Rows from block 5, named by matrix and row number. Rows with one number belong to one attention dimension. Each number is 128 + 32 x the weight over the matrix's rms, rounded and kept within 0 to 255. All counts start at 0.
# q: attention query (model.blocks.5.attn.q.weight, 256x256), inputs 86-171
# k: attention key (model.blocks.5.attn.k.weight, 256x256), inputs 86-171
q.34 [122  90 103 182 129 160 130  76 141 112 135 204  69  77 126  94 124 147 176 115 108  80 131 131 107  42 118 150 125 191 153 113 205 118 162 141 150 156 107  85 144 185 147  80 146 101 159 144 175  92 126  91 104 130 112 232 114 110 160  95 119 140 168 127  97 152  87 148 100 135 146  86 122  96  70 170 115 142 122  64 144 146 142 146  79 161]
k.34 [156 145 163 118 129 171 159 101 153  77 147 209 186 119 138 129 154 116 128 155  92  89 140 139 156  80 113 108 130 133 129  75 137 146 102 106 108 135 103 129 129 135 158 114 187  97 169 116 123 146 162 106 167 110 143 106  40  93 118 150 109 136 108 131 140 116 155 128 145 178 176 100 156 120 110 154 111  97 120 134 127  64 107 134 154 101]
q.35 [128 107 123 117 130 180 134 127 101 121 108 141 104 138 120 147 154 118 189 175 144 112 106 110 119 133 147 116 126 224 158 117 166 118 113 112 156 120  94 115 128 158 133 162 113 144  62 114 151 152  61 156 150 152 139 157 112 107  98  93 158 113  66 108 127 196 109 139 186 177 146  49 110 139  91 155 124 135 162 102 170 139 168 118  71 171]
k.35 [151 158 133 100 101 115 124 105 126 137 165 172 138  59 189 121 105 105 159 138 100 152 144 133  76  78 103 158 132 128 140 133 149 139 170 123 132 115 127 128 107 158 131 111 132 109 172 111  68 123 129 121 100 130  80 166 138 154  92 120  88  99 123 154  91 144  96 170 135 156 154 126 164 103 169 159  98 161  82  91 170 107 141  92 156 144]
q.36 [198  85  95 200 117  94 140  84 166 117 128  79  92  85 173 144 109 100  97 103  69 116 143 187 128 115 159 127 121 142 125 144 117 162 122 214 125 158 199  83 136 162 135  74 174 133 168 172  83 125 147  64 156  49 132 201 101 106 165 133  88 158 109 102 153 122 135 118 160 115 148 196 140  75 115 209  93 144 109 127  87  82  70 150 133 176]
k.36 [164 151 144  99 119 186 178 129 174  79  74 122 175 143 107  50 160 147 143 155  98 102 119  68 198  49 103 141  69 155  99  96 122 148 104 142  91 132  73 102  96 118 160 132 173 153 126 168 132 144 168 130 176 123 141  61  49 188 170 177  86 142  66  99 126 134 103 208 152 163 159  69  92 111 167 193 151  51 103 129  89  79 145 163  69 121]
q.37 [ 85 143 114 116 117 145 162 131 127 132 147 181 175 152 107 116 110 163 138 106 132 130 173 114  85 101 121 111 156  71 115 109 115  96 193 107 115 125 128 183 111  91 108 129 119 133 136  83 165 109 177 150  85 166 102 131 124 160 155 147 145 152 127 143 133  93 136 130  42 117 147 148 170 170 168 103 122 149 131 116 142 155 148 139 145  74]
k.37 [ 81  78 106 148 166  98 130 136  80 123 131 104  93 138 100 163 121 152 113 123 112 171 115 182 106 177 124  91 173 151 165 133 122  88 155 115 120 114 132 163 140 122 146 134 137 115 122 108 130 142 114 148 155 126 157 117 144  76 114 103 154 105 152 144 129 119 161  46 125 136  75 158 137 174  48  90 105 142 150  97 124 145 119 126 124 135]
q.38 [ 88 190 154 110 139 134 149 137  96 106 166 125 135 153 107 145 131 129 145 151 154 165 152 107 113 111 113 112 156 113 107 137 136  90 135 111 125 102  65 190 115 103 141 121 106 135  79 136 132 113 154 143 132 203 103 130 124 137 116 123 138 125 148 124 124 103  98 143 113 146  92  99 130 162 156  59 116 151 155 147 137 189 179 110 135  99]
k.38 [ 62  88 117 159 125  95 110 156  76 191 141 130 114 116 117 165  97 128 126 101 105 152 123 170 108 194 147 131 150 153 166 153 132 108 154 109 130 139 164 147 122 128 123 133 146 119 133 104 130 108  89 111 110  99 100 152 193  90 108  70 160 125 180 164 170 125  92  75 125 112 106 136 142 131 114  74 118 174 155 111 153 147 120 130 149 133]
q.39 [ 97 169 120  83 136 125 147 159 129 106 168 139 131 176 103 111 151 134 163 137 129 140 165 118  86 104 114 119 119  80 119 139 131  92 153 120 127 126  91 199 118 128 132 132 119 136 114  89 153 110 146 138  95 156 100 101 140 149 132 138 143 137 109 118 107 136 123 122  83 158 117 107 102 153 150 111 118 137 136 131 146 189 157 129 140  87]
k.39 [ 87  81 126 152 144  79 103 144  85 159 154 125 102 103 113 184 122 110 144 105 132 166 105 173 117 178 114  82 176 120 135 140 155  96 163 115 163 133 168 151 141 118 131 134 103 117 133 112 104 105  91 132 125 125 143 168 179 109 124  86 189 123 172 142 163 140 153  55 101  90  71 159 154 149 114  97 104 157 157  75 139 165 151  98 179 111]
q.40 [127 148 149 134 113  93  73 176 109  61  97 154 129  77 113 129 163 158 160 170 159 144  87 106  99 154 110 181  95  65 185 150  97 110 143  93  81 122  76 135 104 143 122 148  89 131 148 147 123 125 110 204  81 173  77 222 181 121 152 101 106 130 172 121 130 177 122 185 117 133 165 123 143 179 179 136 123  94  91 141  94 157 170 119  76 153]
k.40 [106 156 146  59 142  97  81 154 107 126 146 150 176  92 139 155 167 128 121 250 155 177 135  76  88 130 172  77 134 129 166 189 198 133 129  97  54  62  26 172  71 163 104 107  99  81 171 110 101  88 122 196 122 152  78  91 135 109  93 162 134  95  98  47 122 112  51 109 158 128  63 127 126 169 161  69  62 168 105  94 108 124 133  13 141 140]
q.41 [132  99 133 136 149 108 185 173  72 135 173 171 145 127  95 113 155  93 171 103 126 155 147 143  79 144  97 131 119 129 154 124 194 165 132 143 102  99 102 166  97 152 165  90 125  55 170 160 164 135 131 119 135 112 128 155 139 189 129 139 183 106 151 115 107 114 147 154  93 142 124 150 120  87 111 155 119 126 192 103 135  99 147  98 128 119]
k.41 [106 108  61 170 130  83 118 139  77 140 105  98 144 106  92 130 114 162  97 119 111  97 145 118  73 149 130 132 137 168 145  78  90 157 128  89 151 133 137 179 153 158 118 106 149 153 134 138 190 132 129 151 146 150  97 112 164 104 120  95 129 132 168 134 150 130 121 131 135 120 113 175 157 147  98 116 141 144 113 133  85 141  77 127 141 115]
q.42 [184 156 148 106 134 131 191 112 123 153 143  51 155 159 137 187 101 140 142 126 100 178 158  40 121 169  76 111  93 108 142 139  73 111  87 137 141 112 146 160  90  72 163 124 113  95 150 166  81 163  94 142 146 153 148  92 104 194  97 182 148 128 172 141 161  74 188 162  89 147 174 141 152  77 139 105 108  75 138 200 119 100 124  89 181 139]
k.42 [ 95  94 126 143 113  95  99 139 127 125 156 127  82 128 115 228 113 148 125  84 138 160  80 164  83 170 149 135 121 122 128 121 111  87 130 102 142  93 154 156 100 131 105  85 115 154  83 155 152 104  79 128 149 126 109 129 163  98 119 128 196 127 182 182 123 135 106  63 164  77  94 135 178 133  78 114 136 154 125 143 104 151 106 140 132 142]
q.43 [164 144 117 157 129  77 145 160 173 119  98  39 120  65 169 106 104  92 151  37 150  99 170 161 175 170  98 109  88 127 103 132 127 133 103 196  78 145 163 118 130 171 160 126 152 114 150 143 115  76 143  89 133  54 114 122 176 134 127 169 126 145 216 121  79 120 113 102 184 162 143 164  66  52 135 160 126 140 128 155 103  56  88 133 156 158]
k.43 [127 210 116 135 101 200 129 151 177 142 119 124 124 153 105 102 138 103 144 111 128  31 157 112 163 108 100 156 125 106  79 175 129 147 112 149 158 123 119 129 118 129  88 130 120 139 148 151 132 118 121 114 144  81 121  99 151 137 131 169  86 202 119 126 121  99 114 125 162 135 161 101 107 175 218 200 105 103 144 133  69 121  98 138  71 129]
q.44 [103 130 138 137 109 120 131 121 109 114 153 112 116 132  86 131 148 116 126 120 112 111 101 110 111 107 114 119 158 131 174 121 143 141 119 128 139 168 135 138 114 135  90 135 142 129 153 148 162 173 130 114 138 140 122 138 117  94 119 142 117 136 154 139 143 134 114 170 116  94 131 144 134 181 143 119 177 118 148 109 123 118 123 160 120 133]
k.44 [183 124 132 155 131 128 151 129 137  94 110 114 148 140 108 137 156 171 138 134 124 122 120 127 165 140 134 134  76 144 151 146 125 118 106 102 152 127  97 100 113 133 176 121 112 112 100 141 107 172 103 115 183 123 149 140 117 145 160 123 112  95  88 105 113 106 147 148 156 119 131 141 140 124  82 144 167 104 117 167 161 104  98 148  96 145]
q.45 [ 74 120 157 101 161 185 124 133 122 111 115 159 102 156 134 131 137 123 141 153 120 153  64  83 127 168 168 125 152 139 185 131 138 125 134 109 149 147  94 127 151 101 112 138 136 147 110 128 151 150 122 148 159 144 137 179 133 137  96 110 134  99 116 122 158 171 168 173 117  98 116  78 165 165 127 107 126 114 142  91 149 126 155 167 100  92]
k.45 [148  93 135 131 146  83 124 131 111 121 103 152 106  92 127 128 125 146 157 106 113 149 113 173 105 130 157 137  98 104 103 117 127  92 109 127 126 139 150 114 138 121 118 108 148 158 118 110 132 133 143 111  98 144 109 125 171 132 140 126 130  83 142 126 153 168 120 149  98 158 101 147 137 118 123 114 115 170 131 151 167 108 126 122 157 120]
q.46 [123 119 155 133 114 130  92 133 128 135  96 131  86  82 165 142 128  95 136 153 127  98 104 151 116 108 148 118 145 173 151 118 128 121 148 120 136 131 143  84 139 148 141 146 139 118 163 163 126 145 104 126 139 102 144 184 161 131 102  88 123 145 137 113 138 141 126 109 123 107 127 132 141 127 142 129 111 139 114 115 123 119 127 107 116 144]
k.46 [139 122 170 135 114 142 157 101 129 114 134 143 146 119 132 122 132 118 100 109 107 111 130 100 120  67 136 150 109 136 117 124  94 160 123 125  94 144 136 110 146 108 141 127 148 113 140 139 103 122 181 131 111 119  89 106  71 141 101 178 123  98 138 111 133  72 101 142 134 135 138 150 154 116 176 151 131 145 113 131 103  72 121 135 139 135]
q.47 [150  82 102 153 141 127  95  98 151 141  96  67 108  94 176 135 129 125  77 110 101 162 110 162 179 161 138 109 122 164 140 165 114 149  87 168 112 138 150  49 145 106 195 124 143 153 104 203 106  96  93 114 188 110 177 146 135 123 139 127 125 135 146 127 136 127 116  83 223  94 117 136  93 117 125 174 126 145 114 123  95  83 106 105  92 191]
k.47 [190 171 177 125  87 165 127 105 203 113  74 156 169 120 125  72 138 141 133 182 124  90 111 100 150  89 113 173  40 103 105 137 124 159 125 164  92 143  87  86 118 160 121 134 139 159 124 181 118 144 141  81 175 103 125 105  94 163 164 134  54 143  68  71  85 125 113 206 149 145 193  86  93 132 190 155 157  75 114 170 113  77 124 151 125 139]
q.48 [104 237 196  56  68 112 105 214 232 123  57 194 129 144 154 117 186 155 129 123 128 120  84 155 111 111 105 180  65   6 131 180  33 207 154 158 117 202  34 140 162 133 148 183 152 160 100  97 178  81 137 136 115 133  96  73 136  83 100 183  47 133 158 203 114  38 129 116 146 101 160  50  78 118 224  48 161  76  88 151  28  88 125 204 190  87]
k.48 [168 113 142 147 149 150 111  43 128 156 180 112  85 185  81 181 192 142  83  71  63 107  71  43  46 121 115 103 141 189 165  65 147 154 115 191  99 152 182 123  92  79 150 129 183 162 191 167 126 177 103  73 158  94 126  95  66 103 170  59 150 143 130 147  67 140 158 132  74 136 139 114 190 183  71 123 154 125 182  70 138 120 161 195  90  91]
q.49 [113 225 204  82  70  89  98 229 172 159  94  92 162  89 130 134 192 119 129 131 141 144 128  92 104 125  94 184  44  76 138 192  62 171  89 131  30 166  54 147 165 191 100 183 106  95 166 103 129  81 120 153 136 116  38  66 186 125 143 239  79 107 202 107  48  65 108 173 228  71  97  61  67 100 186  83 154 115  48 223  74  57 138 173 203 166]
k.49 [195 112 110 125 149 149 170  68 158 119 112  86  80 103 127  92 154 139 102 120  95 117  87 138 127 114 185  99 133 170 107 114  37 131  94 218 153 214 214  79 165  84 103 102 199 169 150 188  89 220 125  75 141 137 167 117 170 139  94 149  88 139 171 113 168 155  80 186 130 112 190 177 125 100 119 184 219  83 150 183  89  71 107  94  73 109]
q.50 [173  83  98 125  91 159 145  80  91 112 133 151 141 116 144  93 133 153 130  99 105  66 124  66  82  85 100 139 178 151 126  57 143 112 112 124 147 144 206 120 112  98 120 137 164 132 156 152 143 205 145 121 112 118 123 133  97 144 115 101 127 155  43 101 167 200 159 190  68 199 152 137 135 185  95 138 180 139 123  99 172 165 139 127 110  96]
k.50 [111 135 111  86 112  99  79 172 120 189 104  88 208 105 144 166 115 133 107 159 179 182 124 126 134 169 114 136  88  95 107 152 120 103 127  88 106  93  96 155  98 157 143 142  83  77 160 104 113  64  88 170 140 136  77 134 125 113 161 146 138 101 126  95 125 105 117  93 190 129  59  80  84 134 129  89 142 124  96 156 153 102 109 128 156 154]
q.51 [182 108 130 146  94 139 161 113 112  91 135 108  95  98 141 115  80 139 172 109 103  79 193 116 173  96  96 155 121 103  77 114 143  98 160 148 145 124 136 109 132 174 146 159 132 139 124 119 110 119 111 123 134  95 157 104 113 159 156 154 100 149 166 131 108 166 154 146 111 163 117 159 108  99 133 148 145 134 129 169 112 128  90 100 143 180]
k.51 [158 125  98 125 116 160  77 119 168 140 139  95 127 114 103 107 137 152  69 135 154 108 118  79 136 137  93 129 112 165 122 169 132 119 140 111 146 115  91 147 165 145 151 135 133 115 130 153 136  78  90 156 212 124 122  87  92 153 128 155 132 129  85 109 125  85 133 117 170 150 121 124  52 145 104 104 152  90 138 129  84 113  80 107 104 146]
q.52 [121 128 155 105 138 181 144  92  68 131 149 138 141 153 128 145 144 130 173 167 117 102 127 116  87 105 169 156 149 187 134 101 134 131 118  45 189 111 120 154 132 139  69 126  70 135  70 117 138 153  86 146 121 142 109  81 102 107 117  75 173 107  44  91 169 154 156 138 110 154 114  75 168 185  85 133  97 131 119  96 192 211 170 119 132 148]
k.52 [ 78 116 107  82 124  30 119 162 104 144 138 165 129  29 149 151 130  67 153 128 124 173 141 167  43 132 150 152 128  77 155 158 149 139 162 105 116 128 157 172  84 155 108  83 109 124 140  75  75 105 137 167  61 161  19 220 210 131  58 122 199 120 144 151 147 147  92 118  90 142  66 124 201  73 131  75 107 168  87 107 173 173 195  96 205  98]